{"model": "sound classifier", "dataset": "simulated sounds of rotating machines with and without faults", "train_examples": 39062, "n_mels": 64, "hop_length": 160, "input": "log_mel", "spec_augment": false, "win_length": 400, "targets": ["speed"], "num_classes": 3, "arch": "transformer", "norm": "layernorm", "norm_position": "pre", "hidden_act": "gelu", "mlp_ratio": 2, "head_dim": 48, "fused_qkv": false, "bias": "none", "qk_norm": false, "parallel_block": false, "inner_norm": false, "drop_path": 0.1, "subsampling": 2, "layers": 12, "width": 256, "positions": "learned", "pooling": "class_token", "label_smoothing": 0.1, "loss": "cross_entropy", "init": "orthogonal", "residual_init": "scaled_by_depth", "optimizer": "muon", "muon_scale": "spectral", "learning_rate": 0.023, "momentum": 0.9, "nesterov": true, "orthogonalizer": "polar_express", "adamw_lr_other_params": 0.001, "max_grad_norm": 3.0, "ema_decay": 0.995, "max_steps": 12100, "batch_size": 256, "epochs": 79.3, "lr_schedule": "cosine", "final_lr_fraction": 0, "warmup_steps": 600, "weight_decay": 0.0, "adamw_weight_decay_other_params": 0}
Rows from block 4, named by matrix and row number. Rows with one number belong to one attention dimension. Each number is 128 + 24 x the weight over its row's rms, rounded and kept within 0 to 255. All counts start at 0. After the name is the row's rms in percent of the matrix's.
# q: attention query (model.blocks.4.attn.q.weight, 240x256), inputs 172-255
# k: attention key (model.blocks.4.attn.k.weight, 240x256), inputs 172-255
q.127 099 [178 129  98 115 132 121 108 118 127 159  94 137 131 116 127  97 147 155 131 120 150 168 131 129 142 112 159 159 116 108 119 119 119  88 154 107 146 103 117 129  94  84 118 137 113 107 154 123 135 144 116 165 114 133 122 142 130 114 114 103 120  53 121 156 138 117 183 161 124 139 103 137 125  73 113 141 162 158 177 117 153 151 141 149]
k.127 101 [144 133 153 141 140 105 159 109 117 129 108 120 123 117 145  91 147 124 112 120 126 159 147  91 154 111 164 151 129 147 107 144 130 146 120 133  81  66 122 101 153 118 147 119 115 122 168 111  97 165 140 132 112 108 133 116 110 166  76 144 194 110 111 102 145  93 150 161  95 129 124  62 162 111 138 118  90 156 133 118  91 101 106 102]
q.128 098 [124 136 157 133 120  89 160 152 109 121  93 148 125 106  63 157 179 130  91 170 106 130 119 100 130 130 146 129 102 151 126 175 111 109 146 131  94 138 147 133 137 127 137 159 126 137 173 109  82 126 145 145 117 162 136 141 101 148 102  88 109 132 172 139  99 118 144 114 129 141 113 128 146 109 108 140 138 118 161 158 120 167 134 113]
k.128 097 [137 128 105 115 119 134 141 110 131 120 135 123 161 134 144 130 144 102 131 136 114 128 177 156 137 158 134  93 167 161 141 103 113 152 105 136 116 143 113 168 146 130 114 103 134 133 115 108 162 110 176 120 118  70 131 140 142 167 122 136 129 122 105 113 133  95  99 130 100 139 107 122 124 129 137  95 166  65  99 137 120 141 141 118]
q.129 099 [ 95  99 133 121 126 112 113 131 176 108 161 122 153 122 184 174 118  99  85 206 127 118 100 163 112 129 136 123  74 112 104 112 157 171 147 154 100 162 126 111 109 151 185 136 134 163 107 115 124 121  98 149 132 167 139 145  97 142 139 139 151 121 140 132 163 106 119 174  65 175 151 108 150 100  93 120 160  84 113 110 141 143 159 116]
k.129 101 [147 174  88 161 135  89  96 136 169 109 151 104 151 143 131  96 173 122 161 145 119 111 132 133 130 138 135 154 123 146 128  98 121 102 103 143 169  88 170 125 117  93 149 145 148  97 160 108 106 170 127 147 128 155  99  86 133 130 177 135 135 113 138 117 108 109 146 122 131 104 108 140 161  97 111 110 106 135 179 134 144 134 104 112]
q.130 102 [155 114 128 134 149 123 106 157 142 127 123 158 118 148 146 136 143 137 141 110 131 104 153  77 124 146 155  99 134 112 135 125 145 130 139 139 118 141 126 141 127 110  84 109 106 140 141 108 119 119  94 170 102  89  87 161 173 137 128 134 104 103 140 155 126 114 147 129  71 115 121 191 121 113 109 141 133  90 142 139  90  95 159 175]
k.130 098 [102 146 138 147  97  91 155 181 129 110 146 151 108 117 135 129  81 127 140 119 141 113 128  97 117 164 103 163 161 116 126 155 145 141 111 142 146 110 154  91  79 134  57 151 123 118 125 168 120  96 122 144 141 163 112  98 139 108 132 133 109 126 106 177 143 123 134 124 117 138 186 116  60 148 132 137  68 127 126 150 168 165 137 186]
q.131 109 [126 145 121  68 115  99 139 131 176 159 126 137 131 128  85 141 125 106 116 108 128 119 146 128 135 158 146 143  99 106 101 130 112 131 119 149 140 110 113 122 125 170  80 141 104 147 100 123 142 136 144 125 185  97  91 108 198  97 154 148 141 135 139 133 118 122 132 124 150 111  96 156 113 169 194 138 133 159 135 103 128 177 126 139]
k.131 111 [156  96 122 135 125 145 127 126 145 144 129 127 156 110 137 185 138 141 126  94  98 128 132  90 152 151 151 105 125 134 128 150 143 137 121 124 132 157 147 156 115  87 167 107 149 139 141 163 154  87 108 134  97 163 120 181 146 147 139 110 117 154  88 113 183 151 130 116 113 102  95 122 109 125 127 127 147 148  86  92 133 152 127 135]
q.132 101 [139 170 136 137 105 121 138 132 109 122 123  82  90  98 103 132 135 116 102 139  90 130 141 123 115 151 136 168 105 113 126  83 145 117 187 126 142 151 117 149 149 117 146 117 147 139  99 140 106  96 146 158  77 136 190 163 126 159 135 139 177 146 109 132  82 126 156  95 165 141 155  78 142 129  74 163 114  91  93 142 130 128 116 120]
k.132 101 [100 101 116 138 114 136 100 102 150 126 166 105 146 143 102 117  93 125 162 133 124 120 136 174 120 130 135  90 123 138 102  99 153 134 184 162 113  89  99 151 155 147 137  65 117 130 125 123  75 126 148 142 151 143 128 121 148 112 146 130 117 145  97 102  92 131 128 147 172 159 133 149 121 110 137 140 143 168 131 154 164 164 104  92]
q.133 092 [126 172 160 148 175 108 103 109 135 104 127 134 112 143 104 117  74 135 135 167 133  96 133 122 112 155 121 111 162  94 114 134 100  99 103 105 130 119 123 120 117 174 134 110 133 123 153 138 124 130 120 145 175 113  93 128 126  81  67 161 165 142 137 142 155 139 132 107 146 115 141 106 121 147 177 121 113 104 114 139 125 115 144 133]
k.133 097 [143  91 159 125 148 104 159 117 123 141 126 157 174 128 127 137 109 157  89 124 122 131 120 103 139 133 133 125 149 136 177 125 198  81 165 105 128 122 141 110 105 110 136 156 110 181 139 145 136 141 147 109 127 126 146  95 135 109 130 157 141 142 105 130  89 107  97 117 131 126 122 171 127 135 128 188  94 154 133 117 138 133  98 142]
q.134 091 [130 125 124 150 131 122 197 101 118  96 123 171  73 134 131 114 108 146 161  88 103 129 100 121 142 120 149 119 112 148  78  81 137 137 147 141 133 174 106 118 193 141 121 125 122  98 130 147 137 107 102 126 160 144 121 117 149 162  88 178 100 101  87 133 110 105 123 115 132 122 157 128 142 113 113 141 146 149 148 121 175 125  92 120]
k.134 094 [119 148 112 113 107 146 113 150 121 143 126 122 146 121  95  87 130 137 117 141 112 129 158 135 134  84 111 164 155 134 131 106 194 138 129 118 161 168 120 108 108 133 111 135 133 138 144  84 130 109 107 143 135 133 124 131 138 120 152 175  97 123  87 111 126 126 135 110 135  88 178 187 122 119 138 111  73 139 111 113  98 110 159 158]
q.135 093 [132  77  86 187 143 118 135 139  86  99 112 147 122 123 135 135 125 120 100 177 151 121 111 131 139 102 135 167 164 114 141 125 156 140  89 174 120 113 138  99 168 153 117 119 134 134 139  87 117  88 102 121 115 123 146 130 141 154 118 115 157 101 167 103 134 139 121 119 145 124 104 130 180 133 121 139  71 129 100 142 158 120 120 158]
k.135 094 [170  75 137 123 157 119 111  74 143 103 117 124 101 128  97 143 156 109 153 107 109 182 156  91 117 111 102  95 140 172 150 123 129  85  96  98 120 120 134 103 133 117 164 136  86  75 133 109 167 113 124  92 123 139 142  75 125 137 124 135 147 145 130 125 124 125 136 137 113 103 148 181 145 104 164 133 132 100 123 133 131 179 127 117]
q.136 098 [135 108 156  89 133 115 146  85 134 127 121  93 178 133 103 123  96 177 140 121 109 129  97 134 143 130 128 113 152 115 134 148 132 130  94 147 150 132 103 123 131 128 142 155 157 133 140 124 118  90  91 147 132 144 162 112 154 185 165 123  99 133 122 108 126 128  69 132 112 145 106 189 125  62 146  81 144 135 129 121  96 140 166 121]
k.136 094 [123  95 108 122 108 120  92 119 154 105 155 106 124 138 186 171 164 189  88 123  96 146 133 129 152 150  92 126 144 120 127 174 154 116 116 132 186 147 102 121 121 107 106 136 131 104 131 134 109 109 127 149 128 150 109 127 121 111 152 101 130  82 137 130 164 157 126 125 166 154  94 114 127 131 119 102 100  87 173 163 149 145 193  97]
q.137 104 [153 157 121 114 133 108  94 108 131 134 167 137 149 138 129 128 146  90 121 141 171 145 104 121 113 128 147 108 173  95 117 129 137 103 138 136 120 135 150  90 141 166  99 133 170 182 133 151 118 138 172 117  91 127 111 138 108 115 157 150 100 146 122 102 116 113 148 110 161 118 142 106 102 138 163 109 154  77 109  80 125 137 118 122]
k.137 096 [ 63 141 128 116 149 104 160  96 134 101 140 120 124 152 166 152 115 142 103 101 120 103 125 119 128 161 123 116 161  98 119 119 123  79 147 132 159 178 128 123 122 150 127 140 144 150 132 106 120 123 125 126 117 149 127 110 124 168 152 132 157 104 140 139  87 150 129 112 114 121 141 116 121 102 111 106  95 131 161  92 137 130 140 102]
q.138 105 [111  99 140 116 135 135 150 151 132 163  87 102  92 117 102 110 146  98 162  74 143 128 114 128 142  78  97  98 161 110 123 124 117 135  63 141 103 101 130 122 134 168 129 108 133 127 128 134 180 119 124 147 142 143 141 140 143 104 130 111  78 139 102 116 136 113 133 118 119 106 124 129  67  84 122 156  96 100 142 110 167 165 164 128]
k.138 112 [143 111 122 123 138 141 130 180  94 150 144 149 105 129 134 134 134 158  99 145 133 140 152 106 123 101 105 159 127 107 137  98  85  88 106 119 128 156 154 105 178 149 127 147 159 127 129 105  84 107 124 132 132  94 133 140 147 100 162 120 103 151 116 108 103 167 102 111 139 123 145 114 127 112 185 152 129 167 109 134 120 161 137 131]
q.139 096 [149 129 137 176 146 174 170 115 140 116 137 159 140  96 149 121 120 161 128 103 106 172 138 177 101 134 140 100 119 162 120 101 113  85 144 136 121 120  88 170 109  55 101  87 129 116 203 140 137 145 130  85 109 112 162 144  76  83 120 105 133 134 154 114 120 102 134 153 106 175 154 114 104 120 106 161 133 121 144 146 159 134 146  95]
k.139 096 [105 137 145 100 147 132 127 101  87 146 154 129 116 158 111  78 115 117 122 126 121 117 128 166  95  94 153 148 111  89 165 130 103 133 131 125  72  92 112 139 124 113 189 132 158 145  96 152 115 118 147 107 144 139 181 181 141 130 120 161 119 161 136 142 105 109 155  87 110 144 140 119 115 131 137 108 130 108 112 110 132 140 112 105]
q.140 099 [149 135 178 149 140  86 149 119 128 117 118 104 114 147 148 143 146 117  95 120 114 114 108 156 131 142 114 155  69 129 118 104 147 144 160 120 158  80 130 134 125 132 155 159 137 155 128 117 149  91 155 131 161 144  69 149 117 112 106  96 114 143 155 158  98 155 117 141 156 116 111 113 151 100 117 122 114 127 165  96 116 169 126 101]
k.140 099 [143  68  91 136 118 125 146 171 151 113 166 161 116 166 134 172 139 130 159 118 112  98 120 115 131 144 159 136 117 117 149 155 140 104 138 125 113 150 117 157 136  68 120 113  94 126 142  98 111 128 124  99 124 119 146  67 143 130 121  93 127  95 121  76 155  85 113 129 146 136  90 132 103 123 120 112 148 115 111 134 141 144 123 112]
q.141 106 [108 115 126 118 100 146 129 113 128 110 144 130 137  77 168 128  81 177 112 190 120 160 123 123  92 126 148 159 130 162 155 113 148 126 156 156  97 123  84 132 125 113  85 101 132 136 100 130 102 154  79 120 132 119 136 124 132 105 165 123 137 143 122 128 133 154 123 175 140  91 159 134 138 124 177 124 123 152 127 123 135 126 127 111]
k.141 107 [176 123  82 122 172 120  97 165 142 126 160 138 133 104  85 127 182 109 185 141 111 134  97 130 114 114 124 122 138 123 132 164 126 124 105 115 156 163 109 153 106  79 174 124  94 122 107 118 149 145 121  82  55 133 138 145 149 116  97 102 127  83 123 138 130 174 105 136 147 110 113  82 158 187 131 135 139 105 121 128 141 150 129 123]
q.142 102 [164 118 127 138 161 140 118 150 104 138 153  86  98 125 156  79 118 145 127  91 130 138 107 117 128 167 128 137 110 122 165 153 143 188 127 125 128 119  97 159 140 178 132  90 144 128 110 161 151  83 124 144 128  88  94 135 127 149 134 157 137 120 151 119 108 163 127 110 134 139 145 138 137 175 112 115  70 122 137  89 161  86  82 143]
k.142 097 [ 87 105 139 100 130 131 150 118 138 122 133 123 120 121  93 154 179 104 146 168 113 119 138 132 115 109  81 165 143 168 143 146 105 116  99 157 145 115 131 114  92 153 137 110 141 114 152 171 131  93 111 119 172 117 142  92 126 145 150 161 140 132 136 152 160 113 117 103 150 137 125 144  99 160 104 150 129 116 123 156 128 159 128 165]
q.143 096 [ 94 134 162 149 170 132 131 109 137 137 118 141 124 133 125 127 127  93 121 121 132 109 171 146 133 103 136 124 155 161 132 106 154 151 103 122 139 115 132 140 186 141 122 134 109 156 142  98 105 125  84 125 120 119 132  91 186 109 133 131 128 130 154  51 142 124 129 162 142 127 114 122 111 151 133  96 138 140 142 110 150 153 132 145]
k.143 096 [105 145 140  93 117 127 157 162 164 167 108 155 137 154 175 131 125 152 124 137 151 115 182  92 136 120 156 130 125 143 120 100 141 123 153  96 161 118 148 147 125  55 134 138 110 126 145  98 143 132 141 165 111 156 152 127 101 161  74 115 154 137 125 154 136 129 127 134 149 105 163 109 143 116 133  95 109 139 184 141 118 164 144  93]
q.144 101 [ 90 142 128 114 157 130 122 109 136 171 149 159 117 112 143 141  99 107 137 159  83 108 112  76 124 116 125 106 112 120 129 157 122 125 103 110  65 123 126 138 143 117 159 125 153 162 129 140 107 175 143 127 106 116 139 145 120 134 146 111 120 122 175  97 113 156  99 130 151  79 114 116 125 133 156 145 129  88 129 155  92 115 155 120]
k.144 101 [135 126 125 136 123 158 160 147 139  82 138  88 172 149 120 137 164 164  94 113 123 162 148 153 108 155 125 155 144 152 116 115  53 120 123 130 136 138 142 112 112 125 115 128 160 126 118 171 149  97 106 138 101 124  78 131 166 101 144 118 165 132 161 143  92 121 139 175 125 171 147 136 114 105 104 156 154 121 139 173 102 171 136  96]